From a checkpoint of a small sound classifier.
Model: 12.8M parameters, waveform 16khz input, arch transformer, norm layernorm, layers 16.
Training: muon at rate 0.033, 6500 steps, batches of 128, held-out accuracy 98%.
Data: 78125 training examples, 10.6 epochs.
Rows from block 8, named by matrix and row number. Rows with one number belong to one neuron. Each number is 128 + 32 x the weight over its row's rms, rounded and kept within 0 to 255. All counts start at 0. After the name is the row's rms in percent of the matrix's.
# fc1: MLP up (model.blocks.8.mlp.fc1.weight, 1024x256), inputs 128-255
# fc2: MLP down (model.blocks.8.mlp.fc2.weight, 256x1024, transposed), outputs 128-255
fc1.917 142 [ 87 140 125 101  83 122 121 185 148 159 138 133 141 137 141 100 126 158 151 126 166 157 101 102  51 155  88 142 108 143 103 151 124 106  59 112  67 157  55 113 158 122 187  73 136  84 176 134 134 123  88 154 138  98 134 151 109 106 101 108 124 132  99 130 124  85  71 112  96 111 130 158 136 150 194 166  65 101 143 123 150 160 135 140  72  91 172 202 138  97 187 107 137 196 188 158 129 131 130 148 108  72 159 106 116 153 164 182  82 130 140 117 135  86 180 144 148 120 114 142 102  71 136 112 144 211 102  87]
fc1.918 062 [128  92 153  46 126 139 180 139 213 125 156 122 109 144 162  96 112  80 175 143 213 130 111  89 112 117 128  79 103  63 120 139 183 141 129  82  91 131 134 151 107 155 105 162 130 121 126 129 155  96  89 115 163  97 142 164 116  92  83 125  94 129  93 192 150 157  82 121 177 153 185 104  87 118 153 186 122 148 103  54 103 163 147 106 151 129 164 108  42 127 143 168 168 112 165 116  47 122 157 135  92  80 148 134  92 134  90 153 169 116 110  92  90 181 106 139 147 129 130 155 140 116 139 111 101 120  69 113]
fc1.919 092 [164  56 191 113 111 119  88  56 211 125 127 139  75 109 158 142 127 100 100 152 176 120 151 111 150 115 140 130 175 172 129 128 143 122 137 130 164 157 123 116 100 121 162 125  69  98 108 144 111  87 138  90 117 157 126 121 121 153  99  57  76 139 127 127  87 105  71 138 123 163 125 121 172 105 105 152 116 153 175 138 162 155 171 160 116  93 167 141 147 100  92  78  63 108 103 154 160 158 165 173 153 144 128  75  49  84 149 168 146 129  95 118  85 134 203 120  81 176 180 100  70 130 167 119 120 180 126 116]
fc1.920 162 [132 118  96 124 147 183  93 125  90  84 146 101 116 159 127 118  73 182 126  64  80  87 149 101 141 123 131 150 144 147 109 119 194 116 191 150 109 143 113 136 146 165  83 105 146  93 187 157 159 140 107  78 137  71 112 147  88 133 145 135 156 147 113  92 114 141 139 107 144 126 163 140  86  80 165 132  94 155 168 133 176 124 186 128 161 141 129 134 128  99 151 129 124 102 161 147  94  98 172  80 189  92  99  61 163  63  90 117 183 164 109 112 121 106 162 122 141 114 161 150 211 110  92 176 176 119 112 101]
fc1.921 108 [163 162 173 147 132  88 157 102 151  83 165 131 141 197 104 168 165 118 148 167 135 139 126 131  95  89 167 124 134 105 182 119 133 104  85 124 109 163 140 155 130 142 109 177 102 143 183 124 123 167 113 186 110  55  83 127 216  99 110 151  87 140 131 180 130  99 105  99  82 107 156 171  56 108  96 158  98 119 159 153 100 102 130  91 114 180 166 128 130 153 149 101 115 155 191 160 145 137 120 173 145 132 209 141 156  90  54 136 148 113 134 138  97 131 133 140 117 125 120  95  84 124 140 148 137 142 168  88]
fc1.922 077 [151 143 176 170 111 135 118  92 105  82 106  82 127 103  88 137 113  97 111  74 173 182 120  42 134 138 164 111 125 147 142 148 139 140 162  92 153 122 128 163  49 166 208 199 145 108 168 148  81 129 146  76 105  94 160 157 162 100 140 105  94 133 144 145 187 112 115 170 115 149 130  92  90 141 154 115  96 160 129  46 139  61 114 175 169 122 118 124 151 144  98 125 125  93 138 169 112 153 147 111 117  58 169 112 151  82 119 117 113 102 130 151 112  99 147 136 151 168 173  83 154 107  60 140 151 165 117  80]
fc1.923 059 [153 109 121 103  93 134  68  54 116 139 102  93 141 129 125 184  92 174 123 164 138 121 203 120 132 112  98 118 124 176 123 127 187 120 102 169 125 163  98  53 166 108 153 143 146 161  59 179  90  87 120  98  73 100 119 107 117 120 162 149 133 110  99 126 146 102 141 106 123 154 202  92 162 175 129 154 131 141 148  68  81 144 128 159 124 188 153 136 153  94 160 100 156 157  88 152 120 140 125 136 145 120 153 112 177  82 106 142 103 106 166 151 132  85 155 166 141 152 134  53  92 165 100 122  46 152 141 100]
fc1.924 027 [133 127 144 100 132 149 107 110  87 145 141  90  98  97 136 151  97 161 149  90 149 126 168 119 101 137  96 143 131 120 238  48 140 121 119 109 161  76 117 121 143 110 105 160 159 117  98 132 131 147 150 147 133 143 175 155 101 152 190 115 103 132 119 147 144 141 129 137 144 130 154 145 165 133 112 132 120 134 154 169 145  92 145 175 174 124 121 121 203 102 113 175  81 131 120  94 200 126  79 138 122  63 150 124 114 127 215 119 116 177 110 116 117  85 127 111 117 140 113 130 103 133 184 132 119 147 122 139]
fc1.925 092 [155  99 176 118  86 149 129  99 161 169 124 132  75 162  79 127  87 117 121 148 136 126 118 146  90  92 180 132  97 149 146 164 109 156 147  94 148  75 146  99 104 154 121 138 147 158 136 101  65 123 121  98 103 170 129 212 159 150 102  74 126 110 138 125 113 128  80 132 156 121 126   0 140 140 156 101 127 163  98  95 132 111 139  88 151 135 107 108 103 133 147 155 118 109 124  60 158 130 131 150 109 134  94 122 113  80 152  78  96 125 121  94 158  79 145 112 173 140 109 127 127 126 121 103 138 174  97 135]
fc1.926 076 [134 155 169 156 147  77  39 130  99 148 134 129 172  79 149 170 101 114 111 124 167 177 135 124 154 155 181 108 164 125   9 118 117 150 115 111 125 168 161  71 168 115 134 120  36 143 161 172 140 118 141 158  91 219 201 124 127  70 232 175  81 108 122 152 130  94  91 137 141 102 172 159 130 139 109 175 154 102  94 171 189 142 147 117 134 106 118 141 150 126 109 139 128  65 132 140 129 135 178 145 156 131 124 194 137  75 183 143 163 146 165 141 132 103 133 117 155  84 120 142 135 118  92  82 148 144  72 120]
fc1.927 078 [114 160 119 152 162 139 154 131  91 147 158 134  92 129 147 122 104 124  54 109 156 168  93  86  72 106 145 169 144 144  96 125 111 101 121 108 147 129 151 134  98  67  87 112 168 139  92 149  96 136 100 127 132 148 149 125 126 109 105 205 110 145 118  91 145 166 127 109 169 105 147 100 124 118 157 129 132 132 171  87 121 182 109  84 105 122 166 135 134 125 123 185 220  99 125 160 154  94 120 172 144  80 189 167 101 109 129  85 120 180 165 111  84 173 111  95 147 166 148 135 151 176  97  57 103 140 157  66]
fc1.928 068 [142 174 128  60 107 109 136 170 128 178 133 125 157 100 180 134  87 152  76 116 119 140 138 102  83  79  71  49 160 158 176 137  87 102 121 137 140 102  79 202 117 123 173 119 166  60 150  77 158  92 106  92 135 109 200 152 107 141 138 107 116 142 168 157 104 125 116 118 120 122 138  77 113 101 142 159 154 101 154 112 137  98 211 105 184 123 112 117  94  97 108 142 153 122  98 113 131 124  63 121 166 100 133 145 151 127 116 152  80 101 140 147 163 119 150  89 200 146 101 112 133  23  62 165 187 159 136  84]
fc1.929 132 [133 134 203 102 129  78  98 125 144  83  36 140  59  79 138 113  94  97 140 151 122 101 121 147 173 102 110 122 136 147 153 165 112 183 159  92 153 194 102 135  91 168  79 139 119 138  43 131  72 149 149 155 139 171 136 160 101 136 121 174  92 111  93 131  90 117  92 101 142 111 153 132  93  80 144 157 163 103  71 137 135 161 146 134 122 167 115 136 122 115 169  93 107 158 173  89 143 120 115 184 181  64 146 138 118 114 115 195 172 160 103 149 119 130  87  70 120 157 131  86 153 163  91 116 120  96 170 124]
fc1.930 052 [141 139  97 183 133 131 167 107 129 143 142  84 119 202 136 147 144 196  84 139 106 147 138 131  94 104 176 104 135 170 147 182 149 109 134 179 202 190 144 193 115 165 125 100 146 155 128 156 158 135 130 194 166 106  77 100  60 102 117 137 147  79 136 150 139 142 191 137 118 120 105 169 102 152 117 129  67 141 144 111 133 108 122 145 115 117  79 112  80 109 151 100 138 147 156 130 138 136 122 174 138 112 138  93 124 183  97 136 121 164 134  48 125 137  94 133 112 130 126  87 148 131 152 154 179 151 171 118]
fc1.931 092 [163 138 132  86  79 114  72  96 130 128 165 149  86 132 129 100 142 123  99 123 150  52 170 128 163 164 129  96 127 103 149  97 108 130 156 175 125 187 201 104 200 106  96 120 156 117 159 108  89 112 146 116 131  36 142 119 124 136 149 144 127 126 172 182 121 115  95 126 154 104 166 151 135 107 178  99  99 184 100 135 132  95 120 106 162 174 140 111 149 148 129 144 164 132 144 155  87 165 113 135 120 164 154 133 174 112 162 126 180 161  96 147 161 194 132 144 112 162  90 117  83 121 112 154 125 117 146  57]
fc1.932 048 [162  95 105 114  82 125 116 124 118 123 144 127 136 137  57 142 146 134 166 138 122 124 143  74 128 130  71 119 126 169 109 123 157 194 130  89 143 107 141  97 119 171 124 165 153  88 124 197 104 134 181 110 121  75  72 113 112 161 136 186  60  92  66 144 159  99 129 106 100 213 146 139 124 119 136 158  69 138 118 108 122 166 134 216 133 115 166 146 113  59 128  98 118 166 126 148 123 102  84  94 129 149 123 161 149  71  88 188 189 166 120 113 104  68 134 162 166 133 156  57 110 141  66 170 156 169 120  64]
fc1.933 074 [192 182 121 146 174 112 128 141 135 153 152 114 100 119 133 112 158 154  68 103  81 144 116  69 135  57 127 120 146 129 192 124 111 167 127 100 183  96 156 151 121 130 120  90 197 133  60 146 113 137 172 124 194 107 149 151 133 110 144 156 139 117 121 109 121 168  97 176 149 131 129 106 142  61 127 182 125  88  92 154 144 160 112 144 118 131 161 151 180 126 179 155 180 136  63  52  48 118 100 131 166 120  92 232 122 181 109 136 108 135  75 142 118  87 104 140 112 118 143 127 114  76  99 126 172 156 165 119]
fc1.934 111 [156 141 123 117 116 128 139 153 132  88 139  98  31 178 117 107  42  88 111 172 158  65 207 141 158 179 108 134 114 161 149 149  99 135 122  90 128 222 125 125  81 127 185 110 170 145 135 107 125 121 151 111 111  76 122  95 140 157 115 147  97 141 141 129 136 100 122 185 142 185 136 196 166 116 120 156  89 175  67 162 133  88 126 159 114 110 112 105 124 130  94 165 209 151 129 103 101 106 144 100 132 136 168 133 142 121 137 165 140 123  94 162 163 135 166 147 105 179 135  96 127 128 155 180 126  77 132 105]
fc1.935 078 [155 177 208 128  99 125 134 128 130 155 193 119 140  70 106 104 139 140  95 104 100 140 124 148 159  81 152 111 165 105 112 153 168 110 140 146  83 138  66 102 146 111 209 113  79 152  87 159  94 127 122 158 165 146 191 135 112 123 143 136 124  94 176 106 128 115 112 146 115 130  69 140 189 114 120 158 111 110 145 173  98 123 163 173 156  88 135 106 140  91  71 189 121 180  61 139  98 145 161 161 124 124  94  83 137  85  85 139 148 178 159  99 119 130 123 156 109 131 100  81 173 103 155 107 173  77 109 138]
fc1.936 093 [142 143 143 101  95 116 140 141 138 146 137 124 121 176 118 158 166 115 143 117 121 159 195 152 145 145 135 164 104 157  95 126  93 123 130 147  94 104 118 176 154 106 171 131 164  98 168 107 105  98 177 132 133  84 113 112 151 124 121 142 200 140 145 162 114 162  84  80 137  82 125 123 130 137 156 122  83  89 144 125 153  79 125  91  55 114 164 114  83 134 127 111 109 174 162 109 120 133  99  60 169  91 126 147  72 120 108 111 125  99  74 102 120 140 166 111 122 182  98 136 127 158 122 172  80 168  89  75]
fc1.937 089 [143  69 126 116 134  93 109 171 167 166 138 166  85 145 138 123 134 158 103  90 173 122 115 138  82 106 114 103 198 147 135 162 135 159  94 115 176 164 178 100  96 106 126 132  99 141 164 144 144 138 170 140 169 145 105 157 141 159  88  89 123 171  95  93  76  99 160  84 120  96 186 140  74 141  79 110 105 112 123 130 134 158 135 138 167 181 157 172 154 163 123 119 173 138 136 104 167 100 108 154 149 158 134 130 127  77  57 135  64  95 167 148 188 138 159 154 160 146 114  95  71 145 148 116 154 182 106 114]
fc1.938 071 [144  91 159 119 108 128 121 147 136 115 155 160 144 117 138 129  68 193 111 103 112 134 163  96 103 120 127  68 128 142 168 187  96 152 120 144 109 154 137 110 130 108 205 153  81 154  97 124  27 126  90 117 105 113 169 122  97 120 161  94 111 129 174  98  95 103  91 102 104 141 178 158 166 126 177 117  68 135 215  99 112  89 183 180 154 122 140 113 119 145 174 151 123 118  93  93  82 112  91 167 119 151 148 131 163  94 136 134  86 127 134  94  59 140 148  83 128 122 142  77 199 109 170  94 185  73 136  94]
fc1.939 102 [ 84 110 142 170 146 133 142 227 149 134 113 117 114 155 181 136 108 135 133 140 109 133  39 151 148 150 109  77 171  87 101 171 133 117  97 152 107 126 109  32  87 167 169 133 114  88 121 144 144 113 118 137 102 102 110 115 114 111 132 104 120 103  99 137 138 110 136 155 123 160 201 169  93 143 161 160 110 119 115 143 141 157 116 108 156 151 149 152 157 142 100 119 164 118 191 167  97 124  95 122 166 156 121 148 139 121 171 130 117 133 116 164 129 174 119 117 161  79 120  98 100 144 131 114  57 185  89  96]
fc1.940 068 [147 168 128  97 143 135 128  95 166 129 131 128  97 154 136 162 175  97 180 134 148 101 126 138 110 126 114  66 139 155 126  94 154 149 108 160 156  93 130 144  91  47 212 176 148  96 134 133 130 143 147 119 114  51  61 170  92 126  83 131  92 122 130 184 120 207  77 104 151 153 146 157  71 171 208 128 116  89 107 118 147 112 139 123 163 111 166 138 154 174 115 129 143 107  97  80 176  90 119 141 164 135 116 145  93 112  99  85 114 114  99 160  97 118 117 136 151  73 154 119 159 129  95 170 180 202 104 124]
fc1.941 138 [136  69 138 146 101 104 108 160  88 153 143 124  62 114 168 111 147 118 199  97 114 145 150 124 116 114 133  98  77 110 138 130 132 148 113 184 108 102 112  97 124 127 168 125 154 125 131 154 114 125 205  95 169  88  98  64 132 141 150 113 134 130 184 142 136 101  77 134 100 102 162  87 156 154 123 185  41 129 122 110 135 137 136 113  86 122 147 117 132 122  93  81  85 147 138 102 111 118 101 126 179  79 148 131  74  62 117 111 126  80  83 132 140 108 146 212 145 142 130 145 165 201 134 124  95 118 133 116]
fc1.942 066 [164 187 137 140 127 112 141  98 129 119  98 107 161 144 112 103 122 133 177 109 133 155 143  98 108 134  87 136 107 166 126 158 121 131 117 190 169 103 120  83 161 164 169 114 117 134 120 100 118  89 117  96 126 108 122 188  95 118  97 138 149 135  76 108 105 110 117 178  90 158  91 144  89 151 162  96 107 166 166  97 152 155  80 128 101 207 120 145 135  97 109 124 146 142  47  95 111 104 116 176 143 106 147  94 158 131 158  80 129 169 139  78 146  82  88 151 158 181 134 183 136 109 146 103  96 132 154  86]
fc1.943 167 [154 131 114  93 111  94 137 156 197  98 155 110 155 129 137 106 152 116 123 181 185 100 159 153 112 168 113 169 170  92 138  82 155 149  76 138 127 129 140  70 128 146 110 186 117 132 112 173  59 175 137 145 170 138  79 119 158 118 127  97 175 114 126 178  85 106 104 120 157 123 132 148 118 124 153 169 113 161  91 109 106 140  90 105 115 155 173 156 146 130 109 141 126 120 154 135 130  89  60 200 201 155 109  91 102 135 134 177 157 134 122 122  47 145 130 141 158 167 104  81 115 116 199 142 148 101 140  82]
fc2.917 152 [111 147 115 119 107 110 151 129  81 132 179 159 161 112 143 115 120  98  94 125  76 149 109 129 147 123 129 113 167 145 160 122 118 202 100 148 153 106 201 202 161 151 120 126 195 168  93  79 138 124 124 105  95  86  73 128  71 188 146  74 140 145 111 145  87  89 152 102 176 106 172 145  99 125 122  76 161 118 100 175  99 129 116 125 138 159 142 173 157 177 176 142 147 112 155 142 155  95 145 130  95 180 145 138 119 114 142  85 125  51  71  94 106 123 126 139 166 175  86 143 112 174 144  99 134 114 188 100]
fc2.918 072 [ 90 103  83 145  93 147  87 174 131 141 120  99 150 142 104 150 107 126  85 171 171 125 105 133 159 131  87 187 145 167 162 115  90 136 152 193 105  97 153  92 184  42 130 137 119 112 174 100 130 110 151 148 125 175 131 124 139 130 159 156 133 149 163 160 149 114 114 125  76 140  85 139 201 101  84 132 130 149 172 182  87 122 188 115 115 143 133 119 140 134  85 117  75 104  81 185 167 169 113  90 137 109 146 146 130 151 143 112 143 104 165 165 123 107  84 125 170 157  81 147 132 140  55  90  86 103 189  87]
fc2.919 082 [101 183 194 167 144  89 161  81 144 117 153 106 139 139 185 164 170 126 113 171  99 105  99  98 133 164 184 144 115 125 152  97 115 142 162  95 140 146 154  85 174 162  88 101  87 124 146 126 119 198 100 170 158 145 120 132 123  78 108 105 101 114 115 146 182 109  80 138 124 132 179 117  81 129 178 116 152 131 135 135 115  88 124 163 108  94 131 139 111  87 131 157 120 103 136 117  96 131 116 179 153 135 124 114 176 108 105 107 144 110  91  70 176 135 135 190  99 130 132 113 148 100  81  55 178  88 147 134]
fc2.920 116 [ 71 161 173 122 130 118 192 122 108 130  75 118 111 124 110 145 197 163 147  99 110 150 109 112 106 163 139  86 139 136 137 167 161 142 123 142 135  90 154 114 166 109 125 161  92  87 100 128 152 117 105 138 185 164  86  66 205 170 111 112 114 142 156  90  65  82 136 139 108 158 154 143 212 133  99 103 162 141 130 110 120  84  97 117  80 151  99 138  88 137  74 131 107 102 120 135 161 206 148 192 103 137 121 167 170 189 195 134 104 116 129 148 193 147  43 129 100 121 148 162 109 119 182 128 111 159 170 159]
fc2.921 109 [100 117 125 138 156 175  52 173 125 163  93 150 118  64  81 118 115 120 129  79  97  85 124 149 140 183 114 144 180 189 121 169  88 165 133 142 159 160 153 146  81 147 106 147 127 151 110  43 143  81  83 102 127 100 130 123  83 113 105 147 141 132 142 129 158 115 140 139 188 134 138 134 106 115 100 121 132 143  61 146 122 132 103 151 131 107 122 103 183 123 104 146  58  41 111 118 161 115 166 125 122 140 118 128  82  75 200  90  77 104  72 135 114 114 216 146 172 154 109  89 135 121 139 193 178  78 119 125]
fc2.922 077 [170  90 111 156 163 149 162 141 152 100 123 149 107  96 108 107 118 100 169 137 157 148 111  97 136 143 140  87 141 135 121 129 118 149 133 150 116 105 147 101 103  85 125  90 142  90 116 155  93  91 108 122 101  65 115 102 181 144 138 220 206 101 111 105  87  57  95 135 188 110 151 120 157  97 118 102 120 118 130 106  71 119 173 118 137 123 153 161 161 126 111 162 186 154  98 100 124 128 122 168 179 127 147 151 161 115 109 136 124 103  57 134  89 115 163  75  51 115 101 129 102 162 142 133 128 168 159 111]
fc2.923 068 [106 125 184 131 112  95 127  88 102 121 167 162 113 111 124 117 149 147 126 113 172 210 112  99 127 163 110 143  88 172 121 150 134 171 106 111 164 111 106 185 118 142 174 126  79 122 144  91 129 168 117 176 174 139 141 138 145 149  81 188  99  78 196 156 105 124  80 152  75  78 128 100  95  99 116 196 118 157 102 188 134  44 144 141 132 107  99 128 130 167  97  92 159 153 131 112 130 148 175 135 117 129  79 163  41 124 111  85 148  78 127  90  92 114 162  79 124 143 150 132 134 109  79 101 219  96 122 102]
fc2.924 035 [ 60 127  98 169 161 141 159 142 165 136 117 132 154 138 138 105 168  98 101 146  72 153  96 159 122 156 145 121 138 111   9 186 137 148 118 149  94 145 153 165 118 179 138 115 126 123 153 130 135  86 126 158  87 119  55 126 189 128  82 157 149 150 138 152 137 113 145 134 115 172 110 106  81 197 116 139 134 105 149  63 130 140 101 116  87 155 112 149  57 119 125  87 133 117 131 136  84 153 115 120 142 167 110 146 184 135  14 121 140  62 114 137 150 134 147 134 147 152 121 120 134 109  98 125 134 115 127 134]
fc2.925 095 [161 107  90 138 169 177 128 143 144 104 127 103 162  93 151 142 152 155 121 130 118 110 123 129 106 156  91 109  65 113 146 160 134 118 154 161 159  81 175 162 139 110 119 104 162 162 101 138 168 131 162  91 121  94  84  84 117 106 165 236 151 136 148  86 117 119 154 151  69 157 167 172 116  80 124 127 103 120  72 178 135 106 108 121 149 120 162 131 117 142  67 130 117 179 127 141 110 165 164 121 141 127 165  68 163  92 139 117 166 104 108 126 149 125 236 135 100 126 173  80 142 132 145 149 103  51 112 132]
fc2.926 090 [136  80  92 118 106 188 162 138 161  83 113 110 121 169 127 101 160 131 181 121 127 105 129 173  94 114 110 137 126 148 211 158 170 131 124 109 141 116 139 183  99 117 125  88 180 108 101 101 103 129 141  94 161  24  45 134 151 139  39 126 159 134 148 117 146 159 166 127 120 176 116 120 139 146 202  93 134 134 131  80  45  91 100 158 158 118 128 114  99 147 138 106 120 146 137 117 102 110  95  98 126 150  86  98 113 213  78 143  73  90  93 118  94 178 117 164  65 144  90 111 109 142 134 192 134  91 177 175]
fc2.927 078 [134 125 100  81 149 112 123 156 152 128  58 159 158  96 109 128 132 146 157 141 135 125 124 133 204 177 160  74 142 133 195 116 191 113 126 103 101 133 100 139 159 166 147 104 118 107 166 137 155 127 118 173 137 117 139 151 160 131 183  95 139 119 127 145 146  96 169 132  98 190 121 130 162 136  74 110 148  96 144 142 150  77 137 140 125 139 119 141  72 129 142  52 104 108  95 106 145 205 100  81  76 165  93 113 164 137 123 167 184 137 108 158 171 137 117 171 111 120 104 139  73 117 158 177 199  84 145 151]
fc2.928 076 [153 148 100 128 153 171 169 108 115 107 113 115 162 146 188  97 172  95  85 141  91  89 114 138  55 143 181 152 112  97  85 135 111 177 104  89 102 176 177 124 141  74 167 130 113 137 154 133 141 160 113 186 133  93 116 182 156 105 134 128 131 117  82 153 119 131 116 167 118 120 135 129  92 138 171 114 111 151  63  72 149 123  88 134  86 149 121 166 145 189 127  92 162 134 161  99 126 153 147 161 143 125 114 168 142 126 174  67 143 105  79  93 123 125 212 196  71 173 152  82 105 145 131  84 116 138 139 114]
fc2.929 134 [ 97 181 163 122 106 129 110 114 161 166 182  96 129 168 146 154 158 149 102 169 135  84 165  78 147 180 201 159 113 120  93  82 153 155 150  72 127 110 162 125  87 163 130 133 172 153 157 175 160  96  68 115 118 107 114 130 187  85 173  74  56  76 109 123 144 118  78 146 154 124 125 129 222 157 127 123 121  67  80 118 158 117 104 160 149 137  95 146  70 130 135 124 139 148 159 126 134 117  96 145  87 101 114 120 174 191 109  78 109 106 106 122 148 198 157 169 133 136 127 137 120  88 105 105 162  98 120 111]
fc2.930 059 [103 170 130  66 117 123  95 143  80  77  79 161 136 101 108 145 131  93 198 108 138 124 122 138 159 147  67 130 118 118  58  80  97 155 114 124 124 150 144  58 150 133 142 112 111 115 128  92 125 132  97 109  64 120 174 114 154 162 202 132  95 159 170  86 123 139  90 105 141  74  91 109 191  81 157 144 172 124 117 148 160 156 100 109 163 147 155 128 169 119  98 194 136 135  87 148 101 132 122  81 133 146  98 184 154  76 158 154 128 126 149 158 126 126 131  91  94 149 158 193 146 129 133 128  60  77  88 119]
fc2.931 095 [116 148 150 131 140 165 108 110 103 112 121  90 176 122 119 184 106 119 180 120  91 139  60 138 107 176 122 199 105 138 122 146 141 126 166 138 144  88  79 171 145 173 160  68 103 131  65  86 109 107  98 104 152 174  93 141 114 168  96 160 149 139 138 117 144  76 157 162 102 168 160  88  88 129  99 175 134 101 183 149 116 136  89 126  79 122 102 139 119 138 140 120  81 125 163 110 167 141 171 135 158  74  95  84  79  79 136 190  98  78 107 108 142 105 114  82 192 115  99 109 186  91 157  95 163 106 137 194]
fc2.932 057 [123 145 222 131 137  96 113 118 119 116 159 103 117 162 155 152 100 129 170 122 151  74 117 110  87 126 143  90 168 170 143 143 108 101 146 116  79  90  78 171 123 135 145 131 144 163 110  71 125 114 154 127 152  49 111 145 146 138  69 114 132 152 145 203 165 114 102 139 103 107 117 102  52 117 129  90 108 101  56 102 121  59 137 113 136 105 106 115 155 196 116 173 164 208 115 126 100 112 149 139 162 125 129 131 121  77  79 128 101 116 166 149 110 161 145 154  58  71 120 187 158  71 101 121 119 111 140 137]
fc2.933 081 [ 75 108 121  91  63 192 146 156  95 155  82 154 123 127 117 132  93 124 150 137 128 132 138 115 124 175 191 114 132 109  45  83 158  87 120  92 120 115  73  91  80 131 133 160  57 118 168 193 136 106  93 104  84 155 145 131 158 202 155 103 128 104 154 162 113 170 163 111 159 143 105 207  96 158 131 144 126 157 158  74 103 135 144  78 107 124  95 114  77 128 108  99 142 135 118 195 198 139  87 129  83  95 129  78  94 127  57 138 181 169 154 131  69 130 140  99 110 129 134 186 162 162 141 139 107 139 149 139]
fc2.934 093 [138 125  94 152 127 150 171 136 198 163 118 136  72 110 161 130 140 121 180  66 108 179 135 140 117 144 171 166 163 106 142 151 143 138 127 113 128  91  83 156 116 174 138 149 106  75  95 135 126 149 122  75 126 170 136 120 152 132 161  77 118  98 177  71 144  82  99 137 146 148 120  87 118  47 121  52 220 152  66  69 102 137 111  95 135  88  93 122 129 122 116 147 129 105 176 129  83 157 176 141 121  90  97 113 139  84  72  80 142 145 103 171 130  47 115 137  85 109 215 129  64 120 165 147 167 150 131 161]
fc2.935 082 [125 113  70 129 130 140 106 128 138 137  92  83  36 145 108 124 118 108 110 142 146 101 171  83 189 142 144 154  92 154 145 136 100 195  98 136 148 177 121 146 128  80  60  91 161 138 102 110 106 150 107 118 109 160  98 142 111  92  51  79 134 173 100 145 120 188 169  98 139 144 107 135 108  99 164  95 134 140 127  90 135 111 136 118 127 121 104 149 169 134 154  89 126 103 202 136 101  31 142 136 108 144 140 188 118 170 173 155  91 110 143 152  47 111 111 132 100 156  97 202 101 159 152 140 181 144 119 133]
fc2.936 084 [ 98  88 108 106 150 158  69 143 177 111 163 158 101 174 139 160 143  98 210 119 139 116 139 152 158 107 127 166 191 161 143 100 196  67 186 130  85 141 116 127  98  84 149 135 115 128 119 147 131  51 118 138 128 146 161 135 167 135 157 101  62 136  93 111  84  80 130  93 112 168 174  77 128 153  77 180  90 216 106 156 117 122  96 144  91 140 117 151 104 164 162 101  92 174  69 157 168 114 166 139 113 104 106 141 140 138 131 146 152 133 122 136 155 153  84  96 106 127 141  66 121 191 132 138 113  56 162 146]
fc2.937 088 [146 130 159 124 126 149 164  95 131 121 161 129 157  52  94 146 165 126 104 148 118 116 146 146  99 111 121 113  50  96 202 103 111 102 153 148 134  77  88 116 121 173 137 105 114 100  44  81 111  66 124 148 158  85 160 175 129 152 142 205 121 103  94 157 130 169  80 128 124 136 111  94 138 127 154 120 176 131 121 103 140 113 115 125 133 114 115 112 123 111 114 134  80 133 130 156 105 103 118 153 107 103 201 113 111 140 179 105 145 165 111 169 134 101 200 148 161 129 117 109 106 126  35 103  96 119 145 105]
fc2.938 080 [106 135 162 138 109 145  93 108 127 155 182 139 134 141 102 122 160  83  96 142 114 142 133 134 198 102 190 145  93 128 105 121  93  99 128 187 154 102  85  80 148 150 119  94 119  79 145 122 169  89 117 123 129 147 149 150 152 132 149  57 104  58 140 156 110 184 129 121 190 137  93  56  73 114 141 105 196 204 101  98 108 128  78 105 172  97 156 162 140 121 101 104 111 125 178 141 148 140 160 126 156 149  76 135 105 154  91 107 163 102 150 123  78 109  30 116  99 131 158 174 145 168 171 193  81 107 103  91]
fc2.939 103 [116 162 117  52 157 119  94 127 145  99 128 156 118 117 110 123 169 104 128  69 125 100 183  95 133 104 191 129 169 161 184 102  68 124  96 122 130  89 116 225 119 142  91 140 126 105 105 123 157 159 133 177 147 143  93 131 114 175  74 137 131 131 150 136 113 112 147 164 155 104 102 115 122 106  96  88  97 171 124 152 186  65  88 180 126 126 163  98 135 110 160 116 106 143 135  92 152 140 144 144 114 143 203 123 146 105 131  63  99 155  69  86 111  67 141  98 126 167 143 145 154  95 131 121 165  57 193 150]
fc2.940 081 [121 133 127 108  98 106 139 175 131  98 121 129 159 144 157 125 148 113  70  94 124 121 113 147 139 174 132 198 123  99 175 154  86  89 132 131 140 138 118 134  95 193  74 100 140 163  70 118 169 118 148 208 135 219 136 113  97 115 141 117 104 158 153  62 177  59 172 168  67 111 110 112 191 104  65 116 123 149 131 149 122 121  99 184  99 157 153 105  92  60 157 141  73 147 164 157 130 177 126 140 132 130 124 104 153  74 171 109 180 151 155  76 136 114 169 134 105 186  69 144  82 121 143  52 108  21 174  90]
fc2.941 131 [149  94 118 101 144 187 101 119 149 108  83 150 142  78 121 141  83 116 144  87 124 124  77 175  90 131 156 106 135 117  75 116 105 110 122 143 114 164  82 144 148  60 124 161 126 160  94 117 140 116 122 130 154 120 141 103 134 152 106  90 176  89 117 124 151 170 166 107 127 161 171 103 111 126 104 151 127 154 106 114 142 132  74 128 113 183  97 163 146  94 111 140  92 187  73 100 169 195 112 200 120 158 119 132 149  76  67 117  95 139  89 127 117 139 125  90  84 169 104 220 128  79 114 138 148 159 128 169]
fc2.942 064 [160  72 161 112  97 143 152 164 122 131 154 106  86 119 163 145 149 129 144 110  89 157  98 147  64 134 175 128 139 117 127  97  91  88 160 113  93 123 114 122 111 154 123 140 125 133 129  77 140 162 125 176 114 125 140  88 125 157 140 201 138  88 140 143 162  64  98 148 131 142 167 107 151 112  95 155 103  43 150 136  73 179 102 132 179  56 108 182 133  69 167 136 148 165 134 114 136 119  72  86 192 143  82  89 131 108 113 177 167 100 162 110  84 164 160 129 153 121 187  93 131 151 152 107 115  59  84 128]
fc2.943 133 [115 157 145 130 153 162 108 153 128 166 124 125 131  89 143 116 137  74 166 102  78 126  46 178 160  89 124 113 165  67 108 132 146 123 207 170 183 129 142 105 109 134 121  97 144 159  89 108 101  64 111 130 139 171 121 159 100 116 130 148 174  47 137 138 131 122 127 155 119 170 154  69  90 125 164 141 140 129 139  61 117  80 156 152 205 176 167 174 160 125 186 163 128 109  66 112 104 118 144 147  93  82 176 161 174 150 122 105 118 168  90  76 151 107 143 110 156  75 117 116 141 148  73 118 116  89 165 112]